A small spectrogram autoencoder, trained from scratch: encoder patch size [8, 8].
Rows from block 0 of the decoder of a small spectrogram autoencoder, named by matrix and row number. Each number is 128 + 24 x the weight over its row's rms, rounded and kept within 0 to 255. All counts start at 0. Numbers have three digits each. After the name is the row's rms in percent of the matrix's.
After each channel's rows are labels from the 100 clips, of 14976, where the channel reaches its highest value: "lies over" is the class under the peak; "top examples" is what is common among them. Only what is clearly more common there than usual is listed. The data: songs of 200 made-up bird species, synthesised, often over outdoor noise. In brackets: how many of the 100.
# conv: 3x3 conv (decoder.mid.0.conv.weight, 192x192x3x3, each kernel summed), inputs 144-191

conv.158 099:115076126127088140134079162140127138147164122136105119149149111142132155090146160111139103114128094121107125122142190123134148147140106130134117
lies over: dip (33); arch (28)
top examples: arch (41)

conv.156 122:148093137153119156136119118127157185142119107154098193128147136144128149099165153189112124120122128115122141127132163125144186156160145133138078
lies over: upsweep (33); arch (31)
top examples: pitch: middle (73); rich in harmonics (64); first syllable: upsweep (40); first syllable: arch (25)

conv.66 098:122130118117103122114117121104113137064114143088115150136122123125123116041142150139139132117133140141124140128129164119008138135102121125121131
lies over: downsweep (33)
top examples: mains hum (25)

conv.76 086:158101127137168132173091154114150129143150081142130097109114089122150143112162165095110152156114123163124128152106149085125115106117120142151088
lies over: dip (45); upsweep (32)
top examples: high song (50); dip (45); first syllable: dip (39)

conv.32 099:142117126131149132157126131117137142061152122133127131111111139133132115051124143133123119156123140155126123123132156113021140137143093125123144
lies over: no call (99)
top examples: rich in harmonics (62); harsh note (41); warble (39)

conv.78 106:106135158133144124071148102117133091130060091166092180141132157120137099111173084122121136106103128130135134151114112101124154129120146106165097
lies over: steady whistle (63)
top examples: steady whistle (74); first syllable: steady whistle (62)

conv.37 088:113095118125116126121137144141126108187080138118146135157120119138135084139129109126126099124138125130146131131125173117174132138135163127136140
lies over: warble (29)
top examples: warble (38)

conv.138 082:129107131096144140112157121143107117179089099123107133142113114125141096123130136080121105157136154189106111142139137128122124176108147147106156
lies over: downsweep (47); dip (39)
top examples: dip (43); first syllable: downsweep (36)

conv.77 114:116108114117134139065124111102155128129094133150097132133127092113145142100159146121136159135128128129142132134103126138132145103122120127155119
lies over: steady whistle (40)
top examples: rich in harmonics (75); steady whistle (56); first syllable: steady whistle (42)

conv.16 130:124151138088128092099123093109117169176112121114110116141126116113100102124146173160132130123159154155160125143112144127146160166121126122096103
lies over: arch (25)
top examples: fast repeats (55); high song (52); arch (44)

conv.168 113:101154138100146112100089124140135095107165111143137089150137106101119145132104131108135112088137107102135149138132066128149104108127146134110132
lies over: downsweep (43); arch (30)
top examples: downsweep (56); fast repeats (48); arch (47); first syllable: downsweep (40)

conv.74 072:140134138136107129117131116103126123190138109129094139119125136133140118209129129128136142120129126128141113138126146146240134146140127128131127
lies over: warble (43); harsh note (27)
top examples: warble (47); first syllable: warble (32); clipping (27); text has "clipped" (27)

conv.143 113:097118129132114149086188101127128070157084109123096099132141139120135059155175093126137135111117113117124115111123150132163155124141137138160106
lies over: buzz (32); steady whistle (32)
top examples: buzz (52); click (42); first syllable: buzz (38)

conv.7 133:171163146124151180151091116091146208082171146153165136140117144125122168127101167136120137107132120123128127130128134126136153123149153152106116
lies over: steady whistle (47)
top examples: rich in harmonics (85); steady whistle (67); first syllable: steady whistle (51)

conv.97 108:117135149116153145138099124114124148118112122120081170128115158133081104113202111157116117106136123110136099137131117165139158116171127150117090
lies over: downsweep (80)
top examples: downsweep (84); first syllable: downsweep (79); pitch: middle (63)

conv.79 079:120113136113160119127150124143126108086121070140142127096119144128139111110133107141124136177122140157141137133111095114160112097138114083154072
lies over: no call (84)
top examples: click (81); fast repeats (63); first syllable: click (40)

conv.167 083:143135135103119131173090155147135144133201113115185041143159081125160134113095146123101132116132107100152137134109135137134097159132122132131111
lies over: downsweep (35); steady whistle (28)
top examples: rich in harmonics (60)

conv.109 097:098165100124112106130081115126102112178134154098142100157159099129126130137130148153122127079125118125139131124133121160208130152097141132113122
lies over: harsh note (25)
top examples: clipping (43); text has "clipped" (43); harsh note (40)

conv.50 064:137140120142153138111173156149084079130097126100115135167133121160141130111140089112135128113120156129123132134157111124123147105129160132138150
lies over: dip (39); arch (28)
top examples: high song (65); dip (45); arch (44); first syllable: dip (32)

conv.19 107:143108122111106152119089129150131092068105092117135182092113157111133171088088149132135141168138132157120101155146123152134126166125147129159146
lies over: downsweep (29)
top examples: high song (63); arch (47); first syllable: downsweep (36)

conv.5 085:139134143123111140146086141137133153158144144126171148132131107137114181183099167144137140172136119156103126136126123139248112147132113127132133
lies over: harsh note (30)
top examples: clipping (30); text has "clipped" (30)

conv.178 082:139127130154151148130119113109145125200122131161131119143116147134115103179123130120115134122129126127119097131148150153200147126175127117163122
lies over: warble (45); harsh note (32)
top examples: pitch: low (67); warble (48); harsh note (46); first syllable: warble (33)

conv.81 087:105115115140105130123119119144133103184121153112133119143131131148137112181131131129125122106130111107139133133129135143255112139128139131142116
lies over: harsh note (65)
top examples: harsh note (68); warble (39); first syllable: warble (29)

conv.148 113:116189122133185124119138080097140136151134136143158145127107129129119093169096128123119150119126136124128118145110093128163177111110127119114185
lies over: no call (97)
top examples: harsh note (44); first syllable: harsh note (29)

conv.177 098:110157157129115119095145108122132166128123147125058175114122138114128163095182150128124128101131131130122120119128140139136165118130141143080137
lies over: downsweep (67)
top examples: downsweep (68); pitch: middle (63); arch (47); first syllable: downsweep (44)

conv.140 073:132098161122097150144168172169127100165114109123131156127122138116116157144109127115119138173131127151120142139134108126224105129119127137144129
lies over: harsh note (36)
top examples: harsh note (49); clipping (28); text has "clipped" (28)

conv.64 099:093132116139152133055197098125131132154106134132061107110112087115125142125166103085120135156138151121138153110142098100134126078126143134112152
lies over: steady whistle (44)
top examples: rich in harmonics (63); steady whistle (54); first syllable: steady whistle (41); buzz (37)

conv.120 119:077153129151143107150123147148105123163202134094098065140135081136137116129161123118121145106116119102123141112139156139130163106139128140072130
lies over: dip (28)
top examples: click (52); fast repeats (48); first syllable: click (28)

conv.24 090:165152126130130114158113150123122128059157111127151118119109101133139121037110158136119146114130128134141140143131137129023120139140142117119148
lies over: upsweep (26)
top examples: high song (54); mains hum (43); first syllable: upsweep (33)

conv.71 143:121085127124130143129074157137120066097119085124137114147122117120121152106109148110101152186117085169100138122097138119149074127108093126198134
lies over: upsweep (39)
top examples: high song (85); rich in harmonics (62); upsweep (47); arch (42)

conv.118 085:121133148116148125095131113103122133045092132134109161139123149130110129052151112140137131140136138168101118127124155113032128122108107109136129
lies over: no call (100)
top examples: rich in harmonics (72); harsh note (47); first syllable: harsh note (27)

conv.6 110:106096124144104127127188128163114102139094138130112098146130153133109072116160084124120125105135108083136123116119119142094124116157139149137099
lies over: steady whistle (71)
top examples: steady whistle (73); first syllable: steady whistle (59)

conv.20 094:142109138126063157125090113122166136085117162133117182100114158125112158088097169132128130166137117126147105138143130148103126135153114114143139
lies over: no call (92)
top examples: click (90); fast repeats (82); first syllable: click (43)

conv.110 118:126119126135122124144172108121133122173076127120107176116095169120131121103171148161134120143127128152107123137109196123123135136135144120175118
lies over: upsweep (66)
top examples: upsweep (77); first syllable: upsweep (55)

conv.144 079:105140125121142117093148099119133115181118122128111128144149119123118114233148109132122135081126129102143137118117122135255144110115140137127128
lies over: warble (44); harsh note (36)
top examples: warble (59); harsh note (42); first syllable: warble (32)

conv.154 096:118190130133114138114178128135144095107153113140154132130122128143094098150112092143117165092141117091125143112117070146126088073114098130146173
lies over: downsweep (37)
top examples: rich in harmonics (80); low song (74); first syllable: steady whistle (37)

conv.57 101:100108114127158126061126083085146160154104116136132159104126148132121102135142115141142115144129157121138134116125113123136125107107108124122167
lies over: no call (77)
top examples: click (79); fast repeats (53); first syllable: click (44)

conv.152 090:108129135133171143078206129136129092143079114141068141126114097134150096129166080136111110137153139139087132128134142129152169149102125146150126
lies over: upsweep (54)
top examples: upsweep (56); first syllable: upsweep (46)

conv.12 089:145128113122104126112106121109119124042104136115124143119108124143125143003124149133133130132137133145138113130138145133000113137123134143143140
lies over: arch (26)
top examples: arch (40)